{"encoder_arch": "resnet", "gain_aug_db": 6, "vocab_size": 50, "encoder_norm": "batchnorm", "decoder_head_dim": 32, "optimizer": "soap", "beta2": 0.999, "beta1": 0.9, "shampoo_beta": 0.95, "one_sided": false, "steps": 5300, "batch_size": 64}
Rows from block 2 of the text decoder of a small audio captioner, named by matrix and row number. Rows with one number belong to one neuron. Each number is 128 + 24 x the weight over its row's rms, rounded and kept within 0 to 255. All counts start at 0. Numbers have three digits each.
After each neuron's rows are labels from the 100 texts, of 14976, where the neuron reaches its largest size: "fires on" is the input token at the peak. Only what is clearly more common there than usual is listed. The data: struck, bounced, scraped and rolled objects made by modal synthesis.
# gate: MLP gate (decoder.blocks.2.mlp.gate.weight, 672x256), inputs 0-255
# fc1: MLP up (decoder.blocks.2.mlp.fc1.weight, 672x256), inputs 0-255
# fc2: MLP down (decoder.blocks.2.mlp.fc2.weight, 256x672, transposed), outputs 0-255

gate.502:140108125142142129119135139122132151147152099078127140172116117151151118123149143154133135148175108119092164122107113088137130090111103114166148155172135131116130128090106133123099108133102109138114138085136120124165122141141156139109152152121093168108175106126138091122127139150143092073130137115127094131137121096112156118113117096131115135099137131164093148167170101130116115133086127149146141093147123124152117143089126091117118158126161119154110145103112122086136106111129073103084121152105114174148125105105153111141125145171151122155129102129088140094204145124127144160129157152136120195092137096159162147135129183133135127157115133129075158125183115144143112160104120118094183116091156153180106113124142160126117133125153104100123149119149142143129134164114093
fc1.502:143103136147155112110149129103155135131129104136135133185160121108133116144142169169151108185216133144158151142156139118153146104119083123145117144134101113122161131116132137102138098106113075119097156114127149163142136154163160100135096145109087158107148139147100133142145127149125130115109095144134126106138116090168166177118152102166110130112127117148130137119139105118110112146129111147159137118169145143136096128117102129134128144129117124139156139135095109081125095133103107105120117169117139174136056111078123105126109171150162190168138152146109111075157100128088147123158151140091090125129146088162185111130148137086099150147094131162092119122152142128104132146135135129107134164130179140116120118141140141157126117139141120115096121118159105145118125173135107
fc2.502:100124112147143106136139156122138154136114117136121089111147122116128133142115085130142108100116125125149109150158173157122081160094169154156118129141133099138121150107104146112118144116094180096135144152114133077098127098132077114125052142132136099135116159185132171150126165118132129096087123170139160131093152166108105105163115141123139135146154124070132155128112171111133144133151125109133131123085135119148126117185108115123126103125117120101128163138169115133168143122145171163119103113155149103129160103154100147156163103119152134124173155065150129123142122140102102151138121069121112140131085152116098116131138071099158122127146141148132123120138126146108140150148136143151107141127134139095142160155125121128178119097109137139186129157088149141120126120186163
fires on: "closed"; "rubber"; "steel"; "glass"

gate.439:101136111100114135135148163148129140127114109126159138145115145121144124112102179062080106110105126152097134131135095120139092121125119087117090113169106155110123121138116109092137143132144123133144098128097153101158098156111097122110150144166135114123151125113124146150128103136168129146159111148131135131185155151107124122117123112092137133120159141130165126126167151114138062152093083121162108115160136117099111109117126123098134152117090128106113160164137126136144123120171156081162149124165107096149133169129164128095154113114120138141114127108175145151106095132146106095154109182098093086154153158116149149138114141154120107128143170133112140162152122135156159131140111142129149166088112114092090131120140130082098131172099085125096063115109122128102093094083160
fc1.439:147119130086137124110123160136136132123125118073127090140090152104099143142126156127144113172090093104124137130127146148113094126093178127130104141152123182156176132106126133093174090134131119120115115088150114101139121130078122116127112113131139107083124100131078170134150085137124139185148108144177156136145160105103121173151141129137170142159115157126129096121119133113117121145164108109108125079105128080095109108119114127098119140098110128135165084144140116143150077108136132115154114098152111162141076132166115123097084126131127107112150108101144107134094142126101127110105117158059105074113137134138129165179108143094109135092122130127113116112112124122162129127163113137165115181143137131114137165131176112120163129139122147128143104148119128155127086111116165
fc2.439:161148146142102145119138100138125157165113133115138195126168151115143135137171109149121133119118119053120152172134125164131134111130174121167128136167117117164146129153104120092112123114140175183157135165088131099107116118159046110085129156107098106174120118132118130186134160139122137108164119161128120161161107097123098091123151078124143105124134133101118131150154162142158152125115134145127157138156105139199109132133126144119160093144103112121083162114156088102158129132143121109125097112115104132135149083114115134117126112153143126157151154128117168149159093131112113120119127113139094161104126160148113090159154133133122121165147128135122118156161134122112115138098103134157152155088123150131099121127116140150121113145138137105147156104128101140141165131175094
fires on: "closed"; "<end>"

gate.435:140138137123124144116197131158110092158116109150108111125115143117214120089111150107126136101131122145124091124134110116179144147162171126129097133130085161061119134123135157119152107117150133096113105116109122116130117134120115141117117148134116085161120131119165156127137113126144151120096124158132132103130086097138134085090150136074134133134141082116154145127152122143133075107073119126102134108117151135173152178156107116134196143130112125082127135134151104165142171139157128069143086143133111110155133161122117123153202085119129143152143121109149133120121129150113123144154126141160113089146160156117117088163105117119103148120116131123128140120141147147153123147115133112137136130100111126094132106112165100123153139148137099193091079122106099133143133134126167
fc1.435:123110147119091111109076127136143130136104156162120103111136100117102147121101131153147078140150116119144144146101163089131115153151134129135144128076140142145162121136149133122151115133129092116096127115148076148096140125108141139163137130139137187132136071165160122132137125128104132115122137139124110129112116163127141101117124108188141118132118143103081130177107152137161130125198162124125116111074145129107156132158141123157095154101152133130071104168100126132126169123097130158127128121108091133106158112142105140171105169154139136111123137144101106111148177149119076123148108122173158108132077111160164104124091097134091140112118147107122120105089151141100135122142155126127130162144093133101159081120122110118101084130134088179175156148119150144150117145161161
fc2.435:129099140090114134116152123115124139144096099149122099140114117119117145116104109101129115134121152148173131148115122085134138156174143162096135102114140141131121136114145170089183154091146134100116098149110104146096149144124137190166146142122101105116132152117138123083120110087102136135148129103147089186161152158121163137126117121113122150117141132152123131102127093113153135091181153105119105159097168154119123138155104120182099178148159098168127098090112088161094125150125118151143151164148143122100115118117120110130109160106113105123069126159136107129141115127158123109139079121129149118129066118123157107101100127111129164108129132123142112095072073122167167136158103151109127112141109123129166126151089142168124154117105148125142163131172149131147107107117167
fires on: "closed"; "medium"; "large"; "small"

gate.540:151137117174146109128131121137137132150103165135108129138104135103094142144153111105175162090116105193129088106156125123148119118125144145125156132095113134120167140120152129126137127149110146138142068148124132165105130099114137126109095075130172092123152142119132150073129156155110138144126146115137156098109129155161111136151086127129135112105129123132197160104127091134155089112121124080151114114107129133124163124167105138127098153165123143130169120121108092158143140140158159117121108109124134098146174148186105148167130127116128093116152139141124131142078129167111123119157106162162148111160129171098122095121147077149132119142108119139116110142127142155173118116131142116109099095115113146098159088102134128142125107165146094163115119172098148163156130052133167
fc1.540:115168172148141144142106121138169135126133104133143128133103139122117126150124105102088128080092138107119110100118118099183113178108128084131131138101143115122114146128103058152127150129135143102133094111108138113116130071136098102126134144128122099127137156150120160175122135115143106159125167179152152110116118145130094114136107142100145138116159153114125140109100131128134136118132129061132144167172123111174108105131076175138149104165121127094148145135144107177179152147158140194152176144111144119105196115142137129165138095123141153100156098098101102151134096115134101108089141101152123096132100132078089125105126132134153114129153149109113137171109145117144119152150143071138129167145111117141152122113141109100131096107100108123108114100141117123146118124154102
fc2.540:110150141144144141135141167149150140137113121145128122103094134111150115133122071096108121067089144115148112119129131150108116131105191105133107116156122103133105159124114108140113132153147206086127109139076119090082108102108096076103113097087164088163139172150139164127139125163148125146126098158125167140125128185137131107140129103114155144095136142085120109137138125103109146141113111108137127127135163100142136160132104124104183101112144124062123133141115147160131156140158146149176110109133139075106154114148112143149118101145151165105133135068136144146144117156107141138116119109120124102112101146088127122155143080125134116111131146117121134153145150115099091099097133123179137147127128153137116131100157125115181101101122095121140146099117106092118103100170133
fires on: "closed"; "in"

gate.218:110136119141132120149161149136130102105151101125103141099137139126190147107123147094107139104145112117135106099147122116148125117156155120068084128130115197117108126140157094163138093114135147099132059100092158097150122138093136093145126144159160102148130154083137185141158095137147105163126099117118148143144147151120134120106108150085161124144098121091144107121125114106145112136111156118116126132121147131138141110132112108078137110115117108117135140133125140143132132127148085100131148143141112102158139134136175109095142068083147102136116164113163123155112109130115105122146071122115111088145150129076123141106117152100099116153089173091132141165115138109136108120116120168165174120086139138091135165119184128096131104111133103180121101099086107138124129091121136
fc1.218:122136110145128147122128135133083105141133143106107131106080127133152101124120173111107094143152110126103157074127103148146112153103143129076109150171079162153102169107143127147137134167147107113138120140110133116171115153138164111093123180107135120116116128118145134111108087165144104145117137122133146109124101101145109123108128127121145135131118108106161115156132130153119078173137099074140088160131135122121151103133082132130110123128084094099139133088130150152109112104139106064168105124141144080160155172090164137087173101113109090151155101125161122148130149096132148099129112124138129078123170131100091102149096150116125128131163113115155117087156099092160125125121117131149145157121105157074114164151142109098151116112106096141113119105112099136132104107080142
fc2.218:124099131148112133144125166111185131124092108123119132108173106132138138109132133094104127103072157120117124125142161144184119140123157113112132083126111114111127121164084060143104128132121159087134105118122124114096112160154060125120131176101166095112123163173101190150126182098143130117139144126123159114126129151099107131125154127116135158137148091097109132166134150149098147137099147147136149128131121125134131118134160125138083102139084139101147149160167120095149149126157165113142140110146097114134165149104131142156102085141093149135151153124100104148092160162145108147127120096132144124155101142102121156137146156157140120118117103125166150116126154140074163119066112145185145148133138124081117136109141125118162104111112129118131135135110115104068112135141159
fires on: "closed"

gate.249:082140125110122185122150195090143105100125122143181133098086113164184127107102165100098141118123108143138114129140106119162121121135134162152109077113142164094111123135082122119136141117158110104118113117128148125129124159138124141089178151147129077161113147105124183126113103143123127120116091137092107120143127120099115130107120150074118103105120109155135161121166131158170093109072087112146134133167133142122157089155135115119166102133110132097138099121133110146135148116150142072137080150107124125130146140191151121119126105112108148112143129136161150163124104165130132127163156142128127128139157153104161144135134179106144134119117138095179119109119131141112140134145128130139148128138117139090103163138181184096110164123112117141117100093115126160098150108102144
fc1.249:127158122140113125148163117136105084102122120112104099138161118151169152119079124130113157119136131142148131121124087149145153145113119122125108150115121157085112154128143112128110112131140123107103093180120100095134112145128122128083155136147169102139086148107142147174089097134138124136145083106138144101125122113156112137101112170109128141151143072156137132138170077119145129118136117110126148116132167102193189100126126125122124111167127096096164137130154119136137157100132111095160102151152127117170137189125146116085147148117136077134104125124183106142128119158099130120169148132133107106180141173117148109121114167125106128135161127146174122096122154119128129128114139149140087147122122130132055192122115146093130135134132135155101132050145130137145129101111114
fc2.249:109121125128121117115119153132182140161076107124106186154140132103116164131175127157165145097101119089122129149126141173134119121103132072155149173128121112136132144170121108130121100174120126120165151131116138108134112110114108087086101165151139134139153140126130152165121149135130129123175086165116149123151082102136105113142131105114150092116141119117138141112113144136089129140119131129136148115139097122169135124165148134059131108151118115110132157138141113114128119115102129147166130126113108123140139120160145148143131107114127134070171142091111174126136136140158090143091131107123139137091146138136130113195132123150112085155113130106183136158148151115094103174161094120159086098124153127078136129095139128194166125156156090167167144130108122121130148137160102
fires on: "closed"; "quiet"

gate.593:127172144151127181107139109126118122135068084193131144156151135150088153148157135111154134105142066107094090115123168110105143121137132148140107128164139122153192175134143141098124148150098104155135169166123126116128105113106109147190115098102080129121097079156135089094124110130119157098124116155113121116150104152125133143130133137166124134115118134119127120099099129140133154107132136146151142090151123134141137147065139115116103120165137158142100129125124097118100157132116151098129098118116114125131111140131117128139085184130125132136128192117130140114106097140118122133118164093131135138099088118189112127110114113169172115141082121109144115136099147133134105151160112106112094119147176132145159108145123117136134098100131169122091148120136097097107146156178104
fc1.593:132120158144088129165093161152083107157138118115128112114080133133136160116124160103138161139112129096139145112162167159148143113103144102087131147141137136137164131137153111099148126130118115134128135121137183172115103122132155156137169101092152102125093179133087091158143096122180104160097132127162122127156103146128119143144144156190157109159145133057169106145122116160091123104159119125105126110123122173153142145150105111146145118140099168111099123111104141147138163122135134157106156153167122137125110124119115135160137161123114108146144151158133111122102119111093119151150170145090072121168172122073127135136112094124085121120117135136097101083124115129181169161158104078115137129139096114159111121137147127115123125118113128145106108103128111123123135088094143
fc2.593:122122156172111162129130140152104107092126160161155107135100063139150132113117145109113144111128121164128117109134115132138160126106098093136141119131129183157088130140139138134150127130131130122130123138106102109162146120130167118119148112101135124117129111095161120092135121108086129118101134115111137122083134145127129130138094109148113076153105119109131090125106130125103149202174141103117103138111186128105155135119160101117107098177177094114127108108092179143140112093163112090165116075101122110140128139123144152150124099147122090129097110173106131158130154111113137110134151154109123108114146102079138183138125077143075157161148134156117111120129105120115103112098154148160137077157098138156157168101115119113117121124187138131107078108152140136102101115113128
fires on: "hard"

gate.128:110150117150170110113162103101131149115163101123102135164150109097163117095162161151142134141144146127122121141087129130154121128110083125136160129154151107108143116071104120133106112140136102139136153158136106135112093118154142129081126139109087141091153120105146099137119137158125134069106095095157085141130143119134178142096132107131100126132135137172105125122154090159101127166124139171107113101135109134135117149114154138139114175142140141191109120111108136082147145107173087091102116153127140144132104105146142098126137136164112133153076137130116139096146158132099132179106187120131134157139167120170152107153133174097115103176102115133070155133153128112186121117127137088072134126137129151143114131143128153102082119102159154117106125103146128140132128158141110
fc1.128:172144087087114141138098147123072108115125164103157134092130154123065135103073106112107128149146144122130140115115095140099149152110140127160126118123168146109089076148157139147125125113112096119143130088141096149150189152123146107161144067139121114110133108120107145119117111099128142182104140174125148139130142134138097094172148144151149126112134153126130133119164154095144077104131076101139137153090162139082140086154115125135118110116133140115152110100140152120148096120130159148162130125148128093128126122126129162128132127067108095114163104126133129127117095112138103078154093149124148102130092135111113146073111120126141149122198124118167106130116122134123145098120136146161089140131113124101114100110098140130125127138116113112178116158137133098110086097140176
fc2.128:143150139075106127116135130148075134111124120102141111158120121151128092114116154140150147164139148150086156145090090076134137096138126116096146130099142152105117120150143155133137127137169108137143111126171111169148154154132173156143149090136113151155126105104126103080135124119118127157090104075146104130139138126134144108112182092149128136122155090123111133118160039110164139109131100160113142130117169123078109132139145122110120104153148121164105081139111167152134099130140094114117163094153154138117066127067117114121119156137115092151096147150146150168143131106134123105152146150122131158155153112106153128144133156138137130132128131114103123138110122133141100076116106089088135113094165125172095096113120140117090135111166144089104116140158110127115113127103087
fires on: "hard"